Rows from block 3 of the image encoder, named by matrix and row number. Rows with one number belong to one neuron. Each number is 500 + 25 x the weight over its row's rms, rounded and kept within 0 to 999. All counts start at 0. Numbers have three digits each. After the name is the row's rms in percent of the matrix's.
# fc1: MLP up (encoder.blocks.3.mlp.fc1.weight, 384x128), inputs 0-63
# fc2: MLP down (encoder.blocks.3.mlp.fc2.weight, 128x384, transposed), outputs 0-63
fc1.246 047:486490506500472503494511525488519497533466478482487435496528476518492495497481495482499500518525536519491545521506519511541490479522476506508470518512473476485511478506473531447493484519436531
fc1.247 057:542502489454463510511505502503499494507521499496493429568498514536498477534505518520480448511497515538502479505466499558519526501505500504519498493508481509494505477510481495499503523510465470
fc1.248 060:470484519497536537505498508484518490520449458472545548479478548489476489530486503510506497468507524493517493491537477488498545455489503472466509493490518479497483451484519535522487498500505504
fc1.249 112:481463508495529512500483500504560487501465462508539510524497515516510501518514555522514461493477508533509495479439529506469495494481496512496476475526452506518509491482490518512536521528541518
fc1.250 092:540502472490469476540506506466481483473507493501537562485486495516486505524492506460459480497443486523478483491498545509483464494476485508531487510518500494483498492470476573516491496514517509
fc1.251 084:428500485491517469486505485493489492531452478530482515508506472473502498482466441522518481510491491505448464496480516467471511516483440504469519444494517494501525522522517534485488488531514487
fc1.252 082:480452503498490506538521514468505471513496536517489538458509481537474493521472499490456466472475513521487465474518513483529518489476487541479497504503477558465498534508489519501540535494440494
fc1.253 178:467510460484522483484466520525518506535491532527515456500489515490509517529515513549483499553499485487486484459487516509511500456489507495493512539490484487467510456512527506480493493489484521
fc1.254 066:457445509527509513477473515527525502543527507532508552483526495504496500493461524506484515514497443524536511471520514457518487521505515473493533483495484511503497514498476510506482535493525462
fc1.255 185:489489506491520501485515513476534474493507548505471539482533506497528491477465491488525461489505503523537482512436488531571491521477513525499505490477504472516488506508476518509447494535534517
fc1.256 070:508503546510520464485488552466520533523496534482458530521468532477477500460536519540490488499521496454456523493506527518443489484505472507509476476540466485483548442473509526513493442515470541
fc1.257 129:467531496522467536538475569457500521495494482472478530513503507484517497489465513515495461531525543504484441489477451498493465486495531472498484514510480472523475476501507496486472497505495527
fc1.258 082:507501461482497472497466472484462497561537499520499496513438497519482475481512514560496494517490499522507515490510479539520502495443488466494564506522483463483497490518518518501476520472481501
fc1.259 067:496447495523476522493493515469513452540530507519519521492455477455507485468479490538480481490494510487514517526513532480511520465528492488513479500479462509486491486523526516521501487527491572
fc1.260 114:483494499482542496536434485525504518519480503482511517496487531478475478499497543484502508514494497468517505507487491490459492508489498486500550490491511567484518492559448517489518516503490491
fc1.261 081:463517487528484504548491530528544486483534495485492502469558494482512503504496457491515489506483531495564510505482535480499477501545505501494522455494496499515500508487522526488506475527447559
fc1.262 073:496527503500548458509534504513511490503518500490460547540507498518462483466470515503525496516470502531485484482560486511460514501473497514513567511511494466496501489504496492471482514472506492
fc1.263 146:509464541507435492504463525481495483473482523476472474508498547481507501495478511515481554522487550478524439502474497500475525515543463453490555512528511457512482480515510547519452501516458507
fc1.264 077:477474501495455503475521485527498471474475500499507477491457481493467498481457519503487512516463512514500503479499505506552459528478518514463500531511523506493519470490489496482494483516522512
fc1.265 135:510479506502502501462490491532506509496483465473515545493478516484501491512499515487547506511465520490483490500529508431497462539487507527444507513523529502465514484490477524501472451501516484
fc1.266 086:507497534459519537500492472475526556453537457494451481457500506475529497501522507483489474479467538484497497504480523505533530529533555504491488511501499530485472490453502509533504504523515533
fc1.267 114:508485488499496496506498543522493498472471497507546491495441462492483536469495520491484472460518490513515489478496522512515500501523528486528494506437486495457488520475517479473508537484487530
fc1.268 146:465503516461497524479537471492445480497524484511495525522447463481503513540539531488490466523481486532472507475503491529507487491474514496484537462500515545526500473524512509484516493511513481
fc1.269 043:490516505470520492475486521473536519453477504502492500553460485494487477510509526500464457482522511550520518464530504527479488483445519482513530500511491486472483477503506511467490473536504449
fc1.270 061:440495529470517467488507463506485474513491531479527465484505455504479505493499479517472546490492500471509487505526550518507508504496484481518507492452501479530508509522525519473526485503493418
fc1.271 093:511506467530434536513536501479526475526462507496493490527494507534461543474514496518523512537492477503502465485511482516538489508487519499516535515538528513510520491500504507538420486497451507
fc1.272 121:513486503446514478485504483479503480510485503491465552496508462439511517493467528534482521493496465478477444504482506546509547494524503482517488510469531504537489506532537508529517507502508495
fc1.273 072:492516469466527466520498477471508483499545479516441507552514548503501513423486533443497444496503493502503451528507537494492494475497513496505476465493546501494503498510515533483482517494466506
fc1.274 141:488496448447483538518481497504509495526477537482540479519514489531498512485491476487505482505473497513500481522493499514506522488497494481485528501531505518485503494521483509499480525505494487
fc1.275 062:523465498518524508498482449542524457553454512544474474490518532540527502474491532525499507500511553468507510498485530485552493512545529511494485483486489481511499501515504487459562483462498488
fc1.276 154:511515496470454496500529491480520479492482473484465571521497496529490540516523541509469517534484503535450506499491518523498559493479533513455478435461491532490533488488520510495505496471489505
fc1.277 051:466516512491509540504521437507524468548504523507492509476514470508493535527505495518466512473472470487432436527531503522545472524510502547473529455508520441522513505517506497495493521482512460
fc1.278 087:470493504455493497471477554534539534557486502465516470521499489510506498507510477452487496495510528514519501527461521542524474499489499481525492465521462515537446508499479538480465479521529484
fc1.279 086:458478462471469508497510478519463490491458472493468520514458507522488495513472537517503503507481497515484463474476508468520483506476552531488506514482521532489473523517472533475521503494522479
fc1.280 074:512457501475475459502483543479511518491491506473490490480476508511469475502508501506529508537541525499517523463494519496486493500482571482540526455501468486506514455513510530466490502512515513
fc1.281 098:470469483486450495534499492523494483498465519467501523487560482471511520481500526507535467464477482523584462495506481518533483517501496502481528538504496496535503465506465540447468480523496505
fc1.282 067:498521463497476494530505490525474484519474497494460497501497544496478492465514525515502519528485496474499507475472540512494521551508515509495528511441545490466456509549528525484510514482466471
fc1.283 078:511495526467494527521521544513528552545495508469497492476485506511487499502482530445449550473490520513493479504497466488525508468516513476505486498508533466481503520544524489474478444531526557
fc1.284 160:508505487437459538546528523492490510488479529507438468493494549476458479513465490542516512564505484477530501537452492479508461485509499500520502511503523522547503492508485526512522510519473466
fc1.285 071:569528489471524515458471486492513527515458505524484538526519493457492474505511531527477526484536531481544482502477468461504513535502455465459466529510513491476533483555491506506499534529505487
fc1.286 096:490500507454488503530513515536492524520479542499475455461479517487492527496447488473533506531522512510517519466480506475491495474491507523522473473480531465497503504498513521462478474459440514
fc1.287 067:480489532482494469479540504494538482484515532512502453517536512483475496507551563491500478514472503512469496503523509520517460504481532467465491504487524513495483474476524510457516492496517440
fc1.288 078:524432473535533505489512482471454518537465472506480449521479516508461476526463531509493506524476525531490499496508473490529489444484510536498496500495498493470495478529507549470540497473509471
fc1.289 106:511473521518487503488508521509514511524509491509479514515491531469515504505473471537462464467500476499492485545489513500508456491521539488534549488451513537527510488495504475550496528511540515
fc1.290 087:513475549466482538518505461476506511540524522482522482475541485477506471466531508528475499517535517460504470500541524469492501523517489476487488472496449522512528518506536503556437525518495554
fc1.291 064:468470531485492501477505481495474500503519537424506475509484475488474476517525544504530515531523547517552517499533466515499519472460507480541480510497474479510510511512545510511472528539483509
fc1.292 125:471478474485489474503477542540539459471553546515519517495501502506490483501527512442482506504494527514487466522539531477484455480460493467488514531501468550475522505499482540494491510514502520
fc2.246 050:481475518492454479517527530499453528496524500526516526512513483470529498498518554521505534501516471515530463461472502489470478500443536448501492474526536511498503528473519508534493532499534506
fc2.247 059:477471481489460487500479508470467491490458525538489540501526460522528529475511518482538510539538518485474500460494511493495464522499517505468493491500505465495445514498514505486511507522526546
fc2.248 068:518480508491492471489496500503490480484537526486477504532494490496522525445525537489499518545458486499491510492478504496506465571543456504518484534509522483516494504489496505500513522471491471
fc2.249 136:482495533483489473518523506460482498477529514500519492508504472524477486501474473527479516526465487513539493528546495520468489539532518496460481508494505514536487482499504464493482583493503465
fc2.250 097:479491540518498514525500476480502498527457458481477469503492515517468495523535553519492512500519498539520483517531461498483496508565516475530505523500517488498500478508482474502496503542519504
fc2.251 091:538526500473474474457477528535491458498498509470515497553461531502505515509471508512495565478484530469540476513460479493483478514539515510497485528485526490523511466540537464514497520520453494
fc2.252 071:515481519506533455498522487494508492515491494470488481492460487447504475521487481491509476539541542474475480474525479524550503446515527504564473494513500484537496528523501538504532495496535523
fc2.253 176:482457522520499541516512531497520464493489493470529475485474529523482463503481473492453481484510503514464536523461532518474499583539525505517501543490513479495500512491516482541505488506457520
fc2.254 062:543528518470531478495538487477499536477496463462513416492507528445483511508484502472529537453492541499488480545517547487481520481500461507506474502521543477509509487550496468501528501506493528
fc2.255 150:491479538469478470539527459474470473478459478531467529540447454501467505488487510486502502470527507504477492501470510473506543537514496444477479468534501552528510535520500461510510470535505524
fc2.256 075:484521518495493542517494458519525471509494477533513457481497510472483503499485529462495502528485497491529520514514469466510518513530518498516516507459549486502489520476510496509513553501487512
fc2.257 147:497495508511502527481500457544454454499512507500521530480498538499484519517479506487536489540478434479510576486502460467469517510441479470513514486533495532480504481517502498486484437467494509
fc2.258 089:500489538501497534505497522498548499488481503512477505511536501477514511485465503506494518477485505506486508490557518456481493494562536544511437526470532495493510511489581516535496498539557486
fc2.259 071:498558534504527473527497451495489511502508501462503511503521500507474530478496535527489467491520523516517464467478474528487484526511481504444499505502528442525511490502438516532496513525512472
fc2.260 114:483482523518510543547504487567471469498505482508518517521522463537494510523486490558496533506490524494516509482454514496526487539483498471489497502515480498441482501481463494537495495453512508
fc2.261 086:537547494484530502491501464508473511446515482524515470496508534530479523484505524491493481508474477507487504541498482519471504467433472510489500532510484532503499484521460508484506511466529448
fc2.262 076:488536489508491521442472551518505528466499505510529469514511548479486513510534512427539507528504503504514519537415510463520518504462487484483455469512519504512481495518490486475505493504523501
fc2.263 160:480496430534496537471490552465533489524534542520523473522486512547508513529512486477489464523452514536487507509494480495470492464433500482518494534486496490521494518482516486500482546502498523
fc2.264 083:458514487460485515509458527514513557518530490464470506481480488479530511529529494510493481493536489475495476519502494524455547489487544533522508503469486546438507473500499498534532459500508499
fc2.265 119:486540516571473513452513483522484486524489518519500490490513488502534511511524495440486528479538492506495489538488467500503518469501478511526505508496515551519454466464524517469506501479516532
fc2.266 078:479540473518494498559536515478501481503477466508494505498495492477506475474506501508501489475518477495448472472486481482493499495489483507469548523473499479469510500497505518450456532472473467
fc2.267 111:499443522500499498509517474448473503514510533498474486510518479527483499541512479541514474481513533544485498497488503502554531484473441493507505506508553531504515509492476475493496462488484514
fc2.268 128:491488421524521525460516516481472500488502519495491537472511560495482503474508486529487526530481485489505493460526488524509531502497531564541496490500492499509514492481513444510455541447501541
fc2.269 046:532512505475482512504466544519469492514514505518524521506569468509515553512508509510541550500478542447479500527475532482516512515530523531491502489552508494503438521490516457516487507497504560
fc2.270 068:557503486513413510521487526498530556541471494515476547521496529509473488513532522457490494522516485546466503495472495493495473478512533510499475468556513530478547511522501444531514483503452515
fc2.271 095:500507508508513494526515460477530550530493518496496546475466489506507476519463512460500526483441476499503501506518527468520531513501511507523482484480489501502514519538482506476550506515525484
fc2.272 120:511517481469499554520479534529527499519497486510528474487501483475467531551503471518519493492496512501520517526504496480509491451488474552486517455482493517482508491525495470442533463483499474
fc2.273 085:483503483484516472494534540497499490501474493478460481485520507529492439489525499468502495504481517511498530483513468514540515501467515488482531514493480477491498500527479494498539568522524491
fc2.274 151:470527530463486525473509490519463486507475503511483501469470495535476517519500514475509477514494503494511563505451489492533516457498507505478511531468547482513514489508508514548520507501540461
fc2.275 070:466484512501462492498530513480472559446493498470499510492491493466484511518546475466545469492514504550487454516494487506474517472435512509487512527495497540514515525540538494509465515508510515
fc2.276 140:487506545501458498492491517467493437485463548505478451501508508532521497511476469523477539518494472551468489504479505473478490515512484484531492529537504503519492508530488535458487507491506517
fc2.277 051:531466474487520446458447508489519505484483484505504508495473537493513424490502524494565488548551502530534534440488516464484513528520503474511477499483465533502535461510518472493535504502478510
fc2.278 097:508482465511496496500508507500452525489527525556471545505476505467511490481537506545521491514489480495502492477517494477453485522472514499518487485500552489443502462513536520564536480500503506
fc2.279 087:463521507426486483566515527447544486513534484503521479548522503490528515484511509462503489477529528454509515496503477489507510507518498500510518496515490475484496545527539492473500506483489540
fc2.280 081:476547490519521528518525475510538469486520486548481474519517477465530531521499547474500484465493494488455475529510486521493502477486500511478491528476517487497471511456536487513475518504505495
fc2.281 106:489469456479528526507504512499486521511494493507509515506482473501531486523502495466495506523496517467514482532500509489504534465478484501503501483464506541498513543543499458559517472508562501
fc2.282 077:502487536513482505506522498501486506497523527575491485533509490517490471518495492497537482473506482514490493513562503493463513501512510493510417503534462501521544483505536460514498503489511481
fc2.283 088:486511487506489492521479525489490511527561493513459533502515466495518490490485491527494469541501440481505550458527530508519484482524530484483480450471478495550480441478536535524471527465490468
fc2.284 141:510491473495500460519489459490471496479525488524491496477473476477492522499554474490471541542515501530509455546508504528528482501515495488474513497522446486488507499485493517504507453485487493
fc2.285 068:489485510496510508531463511481471489465566490477537459543492448531507540470469517506469476559436533516486476500546525526483481504510512529492512487457490446559488503478529496499480469492485485
fc2.286 110:537531511511499451458505460453515496447516469513516501502503518527504495517555499524498511471496501500504464487477508492527459534506517508480546484511501535503471473521515504526470512523523476
fc2.287 074:506445484515491488516490502528488550525474494507490495493473505517471523467542494490549532505505519481488514515497510514511478487477480555474509491580500467515507478505491539498541535515525499
fc2.288 080:465552492492519497512474486510518499510523464502495552457495480495557501490496478542538535489499512459506473494485506501470508553517520487517520478485509472497481531530514478519514518492499543
fc2.289 111:527483487514560487496546426502520489531500473474479509494498492505514498502508476505480474513502482461471520489483502515504491515501474520505472504534472481520533475532501495480524508474447461
fc2.290 086:488497531510535458519483567514505460516494509520489508522492504493488498481477546492491508535486500508484509493463466532520499502511541499501506468525521457543486474504453529463511490491500461
fc2.291 070:488509495461501498539486543504503495449517456555504485510513493473524528485513506493500500495455487492482509512470473477481490514494530522501530516500521546502479501449498543467525461487553512
fc2.292 115:485479504521516483560486477480466496482494491506471453511426543499484460490519524560493498519522521514495513497511480483527525541487510506504480509521529506499469489485521490520483494521495455